config.toml
arch = "res2net"
model = "image classifier"
dataset = "made-up road signs on poles"
train_examples = 245000
image_size = 32
crop_scale_min = 0.8
horizontal_flip = false
translate = 0.06
color_jitter = 0.2
targets = ["symbol"]
num_classes = 28
norm = "groupnorm"
hidden_act = "relu"
weight_standardization = false
depths = [2, 3, 3]
kernel_size = 3
stem = "single"
widths = [160, 272, 480]
mixing = "mixup"
loss = "cross_entropy"
init = "torch_default"
optimizer = "soap"
beta2 = 0.95
learning_rate = 0.0033
beta1 = 0.95
shampoo_beta = 0.95
eps = 1e-08
precondition_frequency = 10
max_precond_dim = 512
merge_dims = false
one_sided = false
adamw_lr_other_params = 0.0029
max_steps = 6100
batch_size = 512
epochs = 12.7
lr_schedule = "linear"
final_lr_fraction = 0
warmup_steps = 180
weight_decay = 0.1
adamw_weight_decay_other_params = 0.05
Rows from block 5, named by matrix and row number. Each number is 500 + 25 x the weight over its row's rms, rounded and kept within 0 to 999. All counts start at 0. Numbers have three digits each. After the name is the row's rms in percent of the matrix's.
# c10: first pointwise conv, stride 2 (model.blocks.5.c1.0.weight, 480x272x1x1), inputs 182-271
c10.132 116:518508475539470487511457490534502484502537546560497474481490541494487507469474527466527508458442499468541491498508506487441501511463487468491456526529524518502502494500487450520474447522533507454551480518479518505471512506494500482478464493485481477500483457511512490515
c10.133 106:460524541456462503491510529483561539488516488502500528515478513506518504508477529510485486497532462503519509504529484510495493503517537485493470482528527484500504508481501520510498533487490498514493510501485488528522535469523528515510448483479455501451603483473522514467
c10.134 111:519489538547507510514471484478508491533511497491557479528522513468519521425506492511479473469495517489414523520519453545512477489511493518511495527497531490473483556473481518536522477477514495503494467515500498465464500462484523460491502448524498525516520514502545503502
c10.135 117:494489518527500509464491529544503508430540482523504474520534478509496512473487501498496459495475535476500555508490492534514542523499477500487454477524528509468499514486480473498500475469517491433470506469489519496522489521502522479491510495505495518481501469466530479498
c10.136 108:534522462564523539482509490503500506484498499473475487502497486469514518573440524485486534481465497462470500524483500512484528519484503487531462528504509443494497512518492520518476511531493539505497483472461482535482490521505488494476483554545505537476511509473468531491
c10.137 120:512522520530514530515519485549523409526554487495477476497511492492494490521503539463492487556501516511515509501505511557514532512514501493499535521542537533510490541469569522575492510516521507488495480488469532465511508485495505506514504488524506504489512518499410523504
c10.138 108:500500473535530517497518437461499501526491520477523547596514510558459494479509469500490486516528504511459480516495509496472471466484489486512513503511517489483501518512518473494541488521522506479489473451467495491490535480464455516462479493532509503506506483535526535519
c10.139 110:536481519521532470517475514456530477535498483470439524535514518485483512490490534479468483536525475509428473480538465473507491494527478551477519511495524479517438481479526551522499502472507502528503518551516498463465506442512475481503477507467463471510543528529501512486
c10.140 113:508485517502519550537532520494515539515501516448494501522512512501478515473512499493461552496449488513490543523511524473466522468502491478500467488498524534528521484497517474490488502463507513466527498534538470521558461514515505477509474522518465484495482490506478472469
c10.141 119:485464516519448540476503508510499502507517489565554540482461538491508511518518535530533493501542499484514528505508495490480494481491499493461520488493477535505522533470519479502491532453533489469507520479524500488536530488504496502473469468528510514469488482521522476508
c10.142 110:513478494469528518484524452486504496522484480522529512514473432484500483531508497508537517469523432489506484496510552581478503469489526469527478510493534484512517489533497519477477477530529469483518497468491512463467483541541478542512501513486487482567513477444531452498
c10.143 103:504478485492486514485484488522518451519501506483491514504507499494528489516474478498494518482486490485495507510486506492522472513499534468520489478529476452555460449485501509458469486482512464497498502530464530503523479575505523480459485558508484487484482508471495501516
c10.144 103:501513536476521494461485487493521531529501468520498487494493509485464519472474522479517494501475478473474528488576455475490449481515504498465542503532491512533484508521507509460492450498484583502535453523505504506514522483506507488512491457474489507489505514496535493505
c10.145 111:475498539502546498522491481445506525502505508541512519491484513529460489480508527478531496507508499531507515504486534495535528523499520479427495481492484475483484493475471515537503481499497466456491474522410492499547493501513517510493484528473507565545513511505512473539
c10.146 114:498499480553577519508529490518515511493537500468492498519516506481466467514450513484505528530451485499513486478495457515541486496507479511512518502546486503501513486503525463525497500547528494506500517535546486462457574494477502511526501480538489500515473502513486508527
c10.147 120:515490462487498509503542518536517494529496505522486506489500533485478536490495519492486534460511453577525454481505450511519545511471457489484481558483520509487464508493526483489494483482485528496484482500477510513508491480501484505519505508494434495470494456459517464493
c10.148 102:490519514505506476506465488482499503463479523540477545550500502503508524481522531507507494549453501521519519533501525520484505518495455463491475532504519516516467497499495468473506537518515505455509494480474516488504509520484450512535518439506544457505506551499515442484
c10.149 107:496508526472505520440482519525504530525517515524518494476469520541535512512471527485479552480461542525507523466536507500489524518494522475450506454524522508512482496459490469560492504500509466464514490484484519527491496559487493475487483506467483516519479499510552499461
c10.150 109:513515511525470504534500507511507525505506453479499517515506495538488510454503507503504471451521495474498493491479479477498513516527517525507479494437557480475456531503478463502523488534492514476513488507521561448491506513500533486428494467491517512477580513506495514500
c10.151 109:521498520460551503467471540543522518484461477486509522499492496533543502500494486523506471511489522490487525489520577504540484526474495488448498495548535513482533502458558480454497495467499490470519459513487508518505482471537436486470492503502503471497524573483513508490
c10.152 110:498487484502485513496482486538454503558480497461510499476490513512517470452532478447493491490484519499485515538462511480457527537505488549490492483456531498516501521439502488481459505455530487513487551527504511479492539497506496489502482481470508501475501499499523512481
c10.153 111:558458511514530548474517514481565531463502480506519511492494487470514489487514475555479507518542517501501524513528473506484509449497505513492503518510484483520469496476544482490501478511544478480491515482496463492485551551517472512502466488460512496546495517463487467519
c10.154 116:492539501510473493509535482479505478565497515486457523486474501507483513496499479491486484453490534479459506473507538492474475486485505503579515469510465519511493514501513450462543504478558543511479476507457493492483539483503495521521487470536512522487504503483565517496
c10.155 120:487501513516535486512489485469482533489506528538507519550520485505516522473462463512506502509518525497484491479506487493511417459494471481510466518512482506445502528484521454462522502519497494495532497495473458489487511522464497486491467496506486509514455469493520494466
c10.156 110:512482517486494483483534493511484497533508486495509525486517525521484501496488534511495505500516522468460507490498539455513448460492511515491526475540463497500514522491526498462488475477483515439471439465485529479504490486505516488502467521537518536517466491489502484520
c10.157 089:529503522515506486521511516536467510468495501508498453444489512513571476460583499496465503527510547517490505516485498473464500492512491501520484490486542514475437481535505529517492496495527503537464515484478481476499530467493539482498552511515490474487516487481501506521
c10.158 120:539515507490501490516498469491512516469535529476470455492489495484517531516530493506507482496500508516505533554461486539468464480481563471480486456525524470495523471501511547520472502480507509479520508506524529515512490512468554502530528473493526469503514528538470473466
c10.159 115:507495516535480520478503515480515509513572515518496504481469477469534497518448516531548510509505510515480505482539479514516464487517474489505466507462464482513537522483547513529487518471497457528470490500560494508493477432524515519463485487513486495472474465505509526483
c10.160 118:523485501551531496524569523534478455508538525503473521533477501477467495509514484508519503476535552474478464533506460519476520480480509530488496518507465492555488494520477533498546500469505512485529567464487493500521480499495481512506506432495479510517488476462465500505
c10.161 120:479507508525521469485491486531472498501519494499501522480493481531532493515506486484454514465534487510494473440476543499531538479505493468466516474510486524510484502535481488505511499480462480479547514472497529543497485508506480500482488510423508505512480511506459524449
c10.162 114:464504485491470496452463475497502487476504522504485517510508513481485491512494509462511467508515481496502562516471487515494526495501531520476466515488443504550478554498485511459491470488512480476528485437516472450476482502500510465507533517525497531487520511513512510482
c10.163 126:479525532474483548492533499491486501480471500516532459484494553520461493473525513505526493523525512521519524482583526514478526471506473487518508468494477488507497566529538445457449497455560458500500506476494518502482507489495509533476472522520514476522445480474503478494
c10.164 108:551507464511463512571457528547476497546479539464519482516480524525527478490518477509481504519474480489476502460478483490526483552510519531530503486521487542527545506520524550513506505505497512515497480507511490522476486462482528494484457513500487473449521438467454465492
c10.165 107:472498518510542534522521478543490531449493486529469476471518481457504507543455533513529520530507513484509476480479476541464513509476501460485504448521504494504513499492481463489484532484485499468477535491540473486527490473512478500468528475491503527455464490564524498460
c10.166 105:483459506463514481474447502518524481511492501514538503528481524486475517489471525529510498489514492507489453472486465519515450493513525484513526498479502494522488507442496529553477448471556473444512496478498517513493467521523521533473473526537526530486498496505509524515
c10.167 119:531500487487494508475474490504520471561453524483462500528492465485549460537469516509465516492492490521508485487471498495518524507519500540520522486476484501559533503489488520521522547479521522505512487523520481542521492514503516484531457525463492532494531528510514528449
c10.168 105:476446483540534531494496444494524517525489529432501506465507520499509530461498509495491473477539474518539524521459491522485477497505532461496500492513523483508556494526509504531514494527547508496509460528460491477546469503488531495515488520484502512556518478499477519481
c10.169 112:511513473504514521506510502489514560512560497474528464473523456495521502479535469573520503508499504478461482521512509509448495486488507483548476504455515497515507481497531479453524482502518487529505495512492508506504473476519518545531489487506516524508507461499487500486
c10.170 103:496549518530549535489457483513487513489524486479512518510514517513529474510519509525483531506536490503525521496506516486509464459479484471478501509503498471486545489490469483529494502498476492493504508506514521487492483515507485477487472506506540486500518493496478469523
c10.171 103:496496532440494479472486515475554491495487540468523536508505468492525502467513546498467513492516456543485487479487492488516537481503522508470475542485500499535504485481514522507518514486520501509475521495545506469537495534485496445543527545511505489485528492522477480470
c10.172 111:531474491480478497476447515526508485485543531555505487498503516506509554507493534480523489558539503531485489501480515514482509531440441535505540555506475491552475509455480521512499477465519475469497540477489514510518520484482471459554496462510485479506487531509513491529
c10.173 115:534480480499501498506491453529495525582508506488509504484496545484527472548508514509464492503467528487522468557506521518492489518463489509555474485558529510509480463495491493516489528479522492466529518468515500507499508478472494466517507487528500456539487502478550510560
c10.174 105:482530491498533477468525463475500538505506475504489528527488518482467458459526500530519472493526471502529480483582509501483522499544496507514495455531474474524516469514494470509538502513499523518477501509506545485471492505516535527502457482523527505511507495507518468531
c10.175 118:535497522500512508477509520479473483475546459544507526481530446547545495505485559556501457484505498505500491475477510471541510522500518519516486489503510486475488494551497504486475509515510506494512447482483533487485514533485502463471495499466516526529477437507524487469
c10.176 125:504496514516460489507525513492503536513523504467470487526497478536513510506511506468488462460500535449495517520495464511495491499533491504486447479498536521468494472542507492540503552494492528520510566538512531491510499524477524477491493488554528510517482490508533492519
c10.177 099:502498482525494513463479494533452536516551513491510491488509479450507522493508483514516466497500494575533500505553480495509511515487506556515496521553490495537506473498509513449498474508488500508565545470531492452496494517463491473485504466503477473496503487535536502473
c10.178 109:488511483484522469498528494524528519463522515502522530495470494502562502460492485511455483503545470526476489478464529521522544492538477521462464470506521520512500457489480505447486505498488497471479541538437530496575501529493545553500516544498476487492534487493491520489
c10.179 112:517523523492500496481493488514492471453462520508491527507507530495545518511492471464492476458493479501499517443490533502520511478507506530490497526495472489513521498533532514448484501461503535493480495483516522506514481513549457467495500514456507464505465502486508487541
c10.180 110:529511464513478542511547510546484517432491467510479482522563498493518542514480496524497491480533512494511538486506482451488496528532485491464514515466516514526510519512466463539545486445480493511479507481517590506514501516473550469455503478510498501467534492487513466503
c10.181 101:493512510504502472507549509464490456527531443487518559520475508495469498467524485548510543458471508515468448511512528513519518488540523538473494520492491514534493463503490502475494484496455495502529528530484526490522525514527527510506462481491494520523505527501531520509
c10.182 111:532503493523515521503457493537475515473502514481535523496518490518473518509480525543510487440499527495515476505503483479512481495504486524498527511496518505484518495511504497511474513518476515502480484498461511498458512466551519487512519488505523457495508505518492465457
c10.183 117:510446493495553513510454463528517479509465515515483460496477472539502510546487517442500500440490484524488539474484469511489520526472446552458532508541549520518525503474459550519483532482486547477483515514509457526559515481495499496499499508502524520528523539523477502489
c10.184 111:555512498535504542506499512498479491514484543496488494529493546531487468482517515437476496499496485525486520471497510525532512509464478534514486482487504519528525466481474518522513510519518507510493517499492505513483532451490480479487475527511468458495473469472531514512
c10.185 115:504483449510526530500517499472528519491478500548522479494486503523527555509488533515516514514484442475520474525493454572500486509494474484501453470509482481476497467530486501484525516525478524506493511487547465563529532497449523490491489531507510472489473516469471507473
c10.186 108:495503511474520491467513523525485499537567531489532488508510490507543496534481468483475553521518491473526519509504525529470499501485499473530492563512501535537509547468525495501469459513530461505468495514509493482501478522470500514467517504518482505516519522485464568470
c10.187 127:504508514507468519530507502534479533512507479551469482473495524547491566538489518503493481540564524492489456505477491511512504506486493546497527512531513476479545486467495518479514488525448518548473483532527499518520510507494504493512493464452499528510563491512523510476
c10.188 097:509520525507518485516551464491551517486477495438568471476511548503486486481526504527464490519522513511497482486522498525476519528478494506501483502469469534477463495508513463484485487494530481486524487515465488534514497532496543498504500505482529524510509479494491447439
c10.189 100:519482504489509516474512477474492508492496527473513504496521510510502517477503527481522490492495462478528573577472470485512484484460491485519476454485524492513497531503446500525545554507541507465502489503491501464467524469504507473502511484528509492494542546457482488455
c10.190 097:480520511501558514484524492507515528479504520482493543520456474487502506537470540517512492485479561501482483505502495493483485493461485479514476506476484483462517498547479479504480512470504513484488466526511521518462461512475498513518554535478508472485477502545516546475
c10.191 107:507505460536479477461500509464498511455478463494535526503471492514481479496537486501491477485529508575528525525496468461478473497493503516480513508476475503523511494510514468473480517472503511511508520463478554521525530506505503494526486460469469503500470494483457508481
c10.192 104:540498457484509510499491532521497498505492486517504546472457531527483501514511518476507520453494515540502452476493544482543529481532505458458518521502534467502491502508498520502499448511509470530484497550449546545487525512515502456463502511509517486510543492517490496482
c10.193 110:486498516520491469499507482501449522533473516511472526476482529484524464483504502498488451527467475505524473477516495482545443521492485485496497483515569533486498431523487529531511494523475448431524505537555536469512506460474495500529439530488520492526504508501525508487
c10.194 111:530485531501505472481560485521499474470484541489514522493531497505513533530506514516520495493510539510507499486526513501532506485501471488482510509479484500483545477489512507496525521491470493518544448553506438515488487473513487506518518470464500493472453452505499495499
c10.195 110:578482535476478504514490498556512496508519485483446494463501510514539509460511480506545495482513487543469479542553512509515515521465513449519509512504520490506571525574502513506534475456508514482528484510530457519498501499495485500498503502463489516464467496490439492468
c10.196 112:509496504538508540441512517501524467507462441513525504523498509488479517491497513520488455527502499497481485466526479540551503465479487505477516497515480527518539462506506520549520494491522483477537493495496502498482518558520501459493522520466540490444518517491501457519
c10.197 115:496531570485491504459499497495498494508506510499491519485499476462514463464509506520475509485512474484521439534505484527473514490534552500497477462509489463510480462538484456450469491515477504531521500472512535464502534533521515490503499530497475467482467493513469485503
c10.198 108:509474498504498467493514505451478521522493498494522522513510505489560511435500529474490496511490483527464470509512485506524461502523459461469471489507503484493497498478525547476491487484488539511463524467479483498536537485482527516532483470531514499511513509560507497529
c10.199 112:492516542539483517504511517475527513478598553465533499531492517494506471513474506481462593496513480474489476511479524513508468485476480493516517489471522495484525499515542464454520494498529477483492479492526507480526526506512497480469507471463501548512486488493473501485
c10.200 118:512488530483481534476535557550516479466516504523523494512478544484502551543512500495514501486459529474536495521437496511474485526534513493525502469494495482502488502515495458517462537493486525500537532511497488538452519484546500473459490458501491454479510474518481505519
c10.201 109:502508506483465497483506484487507547480475549479494523528491511488499533475545481518502532464463476503508477545522480513459489504517524529510465539519523497481514495535489434533545474495523490514493461517557560490502508473492501475497491511497491539535489520471521483506
c10.202 117:507493518467514509474512495533516524529478489498480471489493516493454509520492468495494498517482492505539547476524448487506538473499435537498506466519487492506510534492546543523508478495488488527518542519542510482513525524486481509502512500525529528464492483483493530452
c10.203 109:514582498493522516485505512521539469509535508492525492509498480508483529486464485485498522568521445503536513477497479501473495484531499505510502486520486512517520522491496488498461480492581486533518490577515489511530543506460481497499467497462500504467483510474513475523
c10.204 110:486487512471516503528487487532554539508564497501526489509517491510492486488554508501532469450510535491486505514519485502442498489504513463500498523468501481485479495558493462485462500562514507512503502532477524538489522498498471460461490463524515514488503467466463529470
c10.205 099:453491501504497530512535490515494483481511492529512498514529503451482451528495516491495530532486479504490508497484532492520483499493496491573523484491458511568456498524490510485500506487566531484522494503460510506525492484499519506533475514525509468489481483513528479500
c10.206 088:511472480489477559508534491464507523461493517476557530473519475464515464529522505517511508486454485492514525498470519505492487509511490491536475511532507428493448480491453521494512454488478459479542502529478475518488474505507512483520521488520467529590503474483512531532
c10.207 102:525533526535480505478503538477528488504452441538518484507479497500463477477501499491459464495477502489516542502481492474506509525530482540519495521487546500548507534501504519531495541469469466515488522506452483539523515443476500498473510498488535560500498490473470515480
c10.208 087:517477494518488511492495507541538483495505507504500507499504499509488495489489461508494484516498532493470534500484493474502526515477483520508490507534478513532504499531487517461476472478494444472543512469491469479550512517483461478502491483463483488457496509503531511474
c10.209 118:522456488514519515490503524517484502471535519512534503499490516489459487511547519470478529513476518527492485541514450519473508516524541474481455473515517514540455514476474486549487493505543505499475504562519506526485444501526551478511466528518511484483507503534488505542
c10.210 108:518530480508479500519528497497463502425481485538477546477476507471518500479520521499478453563469550497493498466503482508492495535485463493481493530497502526475460481510489443499525477494475517444472525488507527517513448518501498511463541511454510526490497506497515526543
c10.211 107:507484488488511471519487454534485502526558521548464551523514497449473464529490487544460498473521483534501454506494491493524531469488509508543498525494488468465488533506476516481492467504532512468502508490537499487507511517507516529532519510498511461463478533483537503495
c10.212 105:520467524480525473506520492484509522498484488499501461498457473484492508518505537478513468502466535491520533491511541533479496488504505516495506473545465533534523473501522536518491535496520489470510488474523527546517517510494502516528497514468504530467465525464458491507
c10.213 114:498535470526481552543512509454494509490477472472464506466507511507505563522501490467468555487518481511514483533460472514484507534488457514538486504540501537566547512498527547484502500460482467531519503535479462530545512490464531500493473493473500516479534536493509503472
c10.214 103:527480518500492507488520524566509513493487485519417509508454528503501507481517482456495479480476532533500498484568477498524559503488514531530469500482543497506480549493505488495492506500511513488496528489487531513478490486533491486539456469480512475500497507499509485482
c10.215 123:468488534491510551518512477535476515473462440504484450504497493468530484497492482515513453497536471532471452475492506518503496492497502516512480507537445491501523472496486482477527453526503523499455474492518534479553474510485512470508545513481541485487467517509506470531
c10.216 111:506504513489487478465529488506483501478538544476523509490541523484450474522498508512507519496492479444542551530527505514494532506516492502516503514480532514511460485506493502481514506520578519497507519546492545479481502506480502535515486472489563476485509495527491495464
c10.217 114:509475495501507548491476496495518506528476476469540484483498501464464529530507517476465510491524514459516527488471460491471568466487496494516530490513515511501501505495520505531485482498501483486488524511525465498455508512482478445509493503516518492532485484533487520522
c10.218 110:557476512512509520545472510465541562486492505493526505481516484509516492461487510476519507468537533446527519504530473469475489524498529442556505502562486518482443459538516524518522469510555508483484522498509472535507494486493526508522528466457490541501502501521485520507
c10.219 110:465508493495508529517511504523519465510489528488502534474479489492525507513456512507481491555487502497487489479540495492538521498466464561524491476493522480512495491469484486464495451500477506490512547531475497492512527500479484447551489495502498497513492538509478515506
c10.220 106:533455521441569473469468471508538503509519455505554497508510549526472461496494519534493491460473538518524498500503500492496541509476522503473494489505530533565474496481516491506530486518527455485509506496524477470502481507492497471482511547506511515524499509516524490496
c10.221 119:479502501474464492544505504529496471496529496507528467490490517508494546478481509533514529507503488537516450498493501517502542479534532502463454540497528458502515502529481486522548476550459495476466494479494494494487476515470473464473515471495530501494471519498521501488
c10.222 123:528471508510535496478458514490461537508559542510487484501508546537499492508479473458496509523474488480487526502456528521510535527499547473487433519539479515527486495531499479505521521525485547501501485560492529520499499467494494503500512492457491482497502515492461516496
c10.223 112:532531506501499500519517495568489489497517516528526452490509512510439513503510534504509560489525517543519495481542501467508529528477495510482531498485567492482528495500473476558520482537515480486487507507475499495541515514458463489504451518526466469478510497520536483494
c10.224 120:491499475558478508483509499501519468541523494466513527521520477496445516467448469547503481512521513455482460505505509524527539486526494483519529496533502553477484495473482507535494522490526453488497523526484512499527515535483516504530474497473492477533537520487467521509
c10.225 126:491492504544494522487485462557540504480477495517539469508470506514504520500506482502510485448469513534477502450530458500512524470454471510491450515507508505516536503495481480462483482460491514480503497480465507489504518510482464502501518475558474490452452503570522493498
c10.226 101:483489492524531545518492480482509531478531527472504524502508518510487497491546501464527516514504510500478489482502476502463492505518490476510477490495487526484507517513503495515472534553483527510456513497511492566516480518487478525484461509536490508481507499482535524507
c10.227 113:468513496505464495488484498538503493526450471560505523493487457460513487534525500499496491497512498495437505522503488545513455513500473500524467530527490518471493476500482505463519512428486515524477532521496469508495558471462512495505504500493521476512480488457516522482
c10.228 116:507489439489512505526442479521503519482510508465481462470508508481519441492506500559545484472516509506503483495501516482504518488521509492517481520491508485525486500479519488519536513515524510474456487569493510499518494487542500503488510532469495487520471479502502547488
c10.229 113:498488489496533528455458498540508476472490481546521480505510480515495494527469497497526525467489524473511501533496458489500515482485522490520496524533511501540471507487500464552465478520540509506515484531503527489513501518489468525484538496540518521513481501470468533492
c10.230 119:513468523539471500494516473499494534476491490550530549495461562483494462477478516520557512510494522506498495515513433470515470525495489475489502485550503506511498526526529461504486519479479478517481523439516453522542497491560499507475508510490513516474467475538461530547
c10.231 117:488479520502508485499492472509489482530518504463496511534527487491480469509488502459494531528497493509504453497487501525480487483486504516526493492520462494535568502490498479563487499506520489529482501522500498508504496489530498496557465464515450492481509457498500534516
c10.232 110:517523470494526526436528504505482486468518527526511527470524494512514520535476528480485540511478482462490474538469471501563495507504493490515454536502536519475511474493512496529466478509518502516497557531503503548520496522483486479502509474493503491505482536469516524525
c10.233 119:527493512458437504446478486528499470474504450531495495449484507473493493438505520499490468465519532534530499507503480467492449533532498517484486493519521504487468510541547486549487480507500485456486497469512512490499512490497534481506485501480450494551506475498506510491
c10.234 099:477492544502479518527519439539545485484528474507499463489474519508482484500489514478475503511493483476530479462484470444513501492478518518593478506522497507519548531507499521477511485497519488515492518477491498465462491492476524524515499510492505490477494538498484495489
c10.235 110:510464503479477515483503488472473499514518516504464508497460489504511528491478502514498538438543487506478516483490502535539484477502496540447525507510523507485459491533457510477478476511461482481534487480524522493514533507554518475513504503554494487536461507544517451476
c10.236 099:503488503515509527507533504491490539495521499509435468510497544523580490495496486492464537460505514480496519455454504495564512562486495532515467491490484498579549491530483484523489559489512468520498462471468535485460555488468541505449526491482543487475489480507494466470
c10.237 111:514496519472487481533518507509494537495566458517483502528466475506476494525471526554515471479477465523523489473503496521498504450476490481473509537508580475493496513522482531504489486505491505465515438516476535495483513517517532523477524486523495496526479511491492487495
c10.238 103:531533491502523510498477514530487503470515469522529474475480481492530481529473534515508519564514508444505527484505496504477506503452497498487509486492525478451444496487451488502498496456459551470518504466497524477454512492474517475504549504491489551514548530531466490478
c10.239 108:530410474484496475522529470465505545498529479522520500465506515479507513490495456492552523502533509513507491506468542490534529468512505486526465508526488512476502510467510515487541457481528515476464522520506476542506504489524486497474489492503493508515534510478481508469
c10.240 099:494491536478510489517481536497518564514482453516489549522448527525489504541476509511513492477461514550522521534505489498519494524480506500500533487502478502493508517482502508522459507522467504518507477453455510538491534532556502476472551478494522499487559467561498475494
c10.241 108:499509527491563501501537512481575515499488496513504537506449527480499488505531502483481492484527523503482513516529501498515504487519469514512499542507472481538516511503583473516481480477511513523506512528488521531521514470504467530481505493521533531486505472502486455491
c10.242 106:487507492487502502523503471555496549518480494525495493526490547500493473485523506530488504547517510486491498508489477482500496483508505520498487493513497503556490486539506526516497477470476508506503477490465492464538513484495522507549501495493494466532475528527539540552
c10.243 099:481494474533501520496484503543517521480525474485527503494522476528527491492481491532515557521489506495495501495503515484493503466494519519463525502507503506489504472496495498499505516486524534482478550505506544476523501505497534485475510517535509492542476497514484479492
c10.244 098:481514447500482460481527485502512488517480476477507462529475480496495524490483535501462507528532501520508526509496496519488546537488475495543501449530499485534488511505531490467463511518512509500460470504483494463486537468524529464514494526477475482473495439529475507522
c10.245 100:541497534541550501479497496514512503518509488464503449506563502461498482525497505476490521519477468447482465552482495505456470532519475523507481532480503505511527479537493533504506474513487502480517495551493481479493491477492463467475524494430505503484484519509494505509
c10.246 087:517465498505543547500495485539483462508497483487511530492497531527521492478521506476487503520520513540480470449519518484512478482473498526506506508515538476491521459484526525506500486543529523500478500487495495503501492521491448498483508497494514497501481511488483489487
c10.247 104:548498470509517522558478437450509541470511502455498459463494524504487531441512533526543546525442450483513503491461474507554492475510491492499463498473495513478532436498463490512515523523445495512502463463515519510482459499511517477497502467495490477477501493494519481501
c10.248 102:519471523486458477503475475479520549516521531461478494543494514526497519495464482484457515512466496467517488571487490465517507486485503525491519490472506520501491517502480493515497492512533485516569507497492485458469501487514519513502535500473530578499510516503496467495
c10.249 097:502567510508506543514519520529529487474531494468439498503505480488457486514537520490519502516461485491519488511506504490517448503478522495508538482542494514487508469484457486519489502489504538508498499529506476454500510510509508506521510474474563532470500458450542498482
c10.250 111:483497568490482491488486506477486504451479506507475488522516473529519539514509480505457580484489533456486533535541489523501493483528503490458539497532509542502518535500507514533485515465453485497504512497485540459529536518484470512477529491548519488523515514525481516491
c10.251 105:512472487515515507471467517552497462455530513488512484510490475477514463489453487484514482508501476503453442467503450493494501506530518502524500511539493449511504472511491482522485513512489482464502454510505552471487500486561502514494510499461478512542501486531519524508
c10.252 089:462524494490514524470501501493474495515514525519534496504492502490525526526507495501494506477538517510490503491482530541523528515511539484523467504499515520539538517531483569510509473507468458464502467483482511505487443533496550483563471480484492486510488492521474492518
c10.253 092:506516533501492484476490514491471475534502495533431534467470533455529510499515511480519534478453516523521536512488508472519493508490493458499501508476463511518512457480523471495482499475521493529527497499540486483485463496516515456505529497546484489501510531523530475493
c10.254 091:477488476531474534498546512501475479499479534513499493451468517516534521465470483530457501484495493450514530488533523487553455508463480487492493489496525542502512487513448485516494510470477475484527512459526498517528478496490511489545513462529448520467509464573510482460
c10.255 107:536502502492561479502496468488553485481481471522498476503479552519534488449501507487486496480510517479497506460518463540523456536523521458477509531556436554469500466518552493512482517501509558506516495485521535503489520491548476498521497517551477490506480482530497509518
c10.256 104:497516454526516466534499502509514493504528535483501508449551486531486553481528506482474507523487496501539441496549523473491520454459522478479501540515518521525499490512468501474493499496493550498477506520531484472495502493470494515483463509491486512502542452511514496518
c10.257 086:459529493430473503485512476500490493494507530561501527467475519461524496489474464526528529502512493539478466499539541502510524491505502526469522485490492507514520462487534519493450491497535461485450498472546561500535512493503521487510524519471468493461471483500531463525
c10.258 103:478494526555470537500497518495535484500540536461478518474480545496454556499478485524474551505520485473507494465457488536514468473516508511473432496528444512475490494490468482503477495479496516494522522524540536490529498538493523507499481486510463521525474509538496506527
c10.259 096:458467486515526532517515483492543528487482518492499504527479494504507491556499505493509516532506537515508508516492514509553461491490487497493490461514456519484480513486493480501501496520503490504516496528495519462531480500493517490497556451511483508496482512548522485469
c10.260 089:536501490448499516479497490497540472502480517478501501470498484507426520484495508489521526516481526478496556490490509484514523522478456498442514496495518519486460527501514474505550469449544484484502528460524496456534476513469501516554458496464469507464476536454494522486
c10.261 104:510431514504478517504532505471498499511518483527531540487487543545493511536520476518447510528512489507463528474507485488523520502530473473492495499527539502519454478539517481481497485526499497503466501494479506454506498492499511521488516512533550460494479478481513533535
c10.262 092:476546512509473459450523512510483510507505462512536473539556496500469504520528510452500494495527498503500530526507504533504519485484503546505535493495483514522516484469498495512491541473520476531498515465476457481544510474529462505461499508486541535483535522479496498514
c10.263 080:539473480499519521496468529466473485496512468470486499518516474487497488514529519492460476499458519518532453530489469487530506524481478511452546513488539458494477519495506501500515457490514501459484481484498493482474469471497480482507498511481512547541591516505493517474
c10.264 085:480542561489519498506481500469472512509504497457490515476504514485490528499529513459506550468524516487528541461461512502499485509491452474495508435489500435533484469508469476532530458521538532477505513505504459500460525534516456484517486512467517517504513486511539547482
c10.265 102:466511507532485488499486507560518470467520493529461524488533493537536493526471511493530465464499523540542512507489539544517529502455488464496489563519472509491545486514535497517480452471449474480479475498530532455489448536477452535469461459478517495524472493541498531476
c10.266 097:510486529482526511519518555490485497514526496493530523509476476527538467504477532490486463475487496508453468575508448503500530522498564520515473495494503495484541515479486529506492489517530498475483473510473512484502498479515528496505537507502496492493476471484528511483
c10.267 094:488472456482540525496504476517492469514523521455489512515507497532542476478520449440506501501491442520499505525524498476478465461512523492495453503463508514521498482499502473528543505518498502530529530526504570523461481483501466510488513512498498515543497482463492490507
c10.268 084:465521519497494537459481550510508549466491496491494502472514533557498502477485475500513488492538482502460480471513542495534483487511549521516507469533480482490527499495460509525496508522481462525500492512485530490475485481529472492483484518494509460502488534491544477499
c10.269 099:483516517492486496515507495501512500496492535508484505468547487521508517492510465523480497475469519496499512466539488479496543490504533523492515532481508487494488509526513505521495489546485487550540512534469503507531512477540504485518474484501501509489503483494512457495
c10.270 095:529520508476477499472510559489462517486455528464538485519494500508490505486515486464538522497536518521479462496517545541512463482484487472515527448486511542565500506533492488529492527490529500510511481480500518451473529465496492487447517528486506498491493509534525482487
c10.271 095:544504476460551493476507504496510509484505535527484477520466506489483505508533503564488463514514513491465479464487482494531480494491536466539520508516490454455483492518527477455495479493525510494472467455455522519496531557522518518495504527534491492473505470488542459493
c10.272 099:496488511525461539458501520485500508500518475458503449497477489499410485503513528472516503477544507532474508506513537478467463553507466510495475523504480503501487493460463485501539480468518487504526539496517517499486454468476482471492489519489508479492511512534514496515
c10.273 107:557526514518558439517446453529518501536504486484517525471502469530495475524526539492465498492502568506484563450518463516488485490499508505464486489493533509590496512499467489491500523512478539501482523496487451473497504474517509491479482462454498529487494508511479510489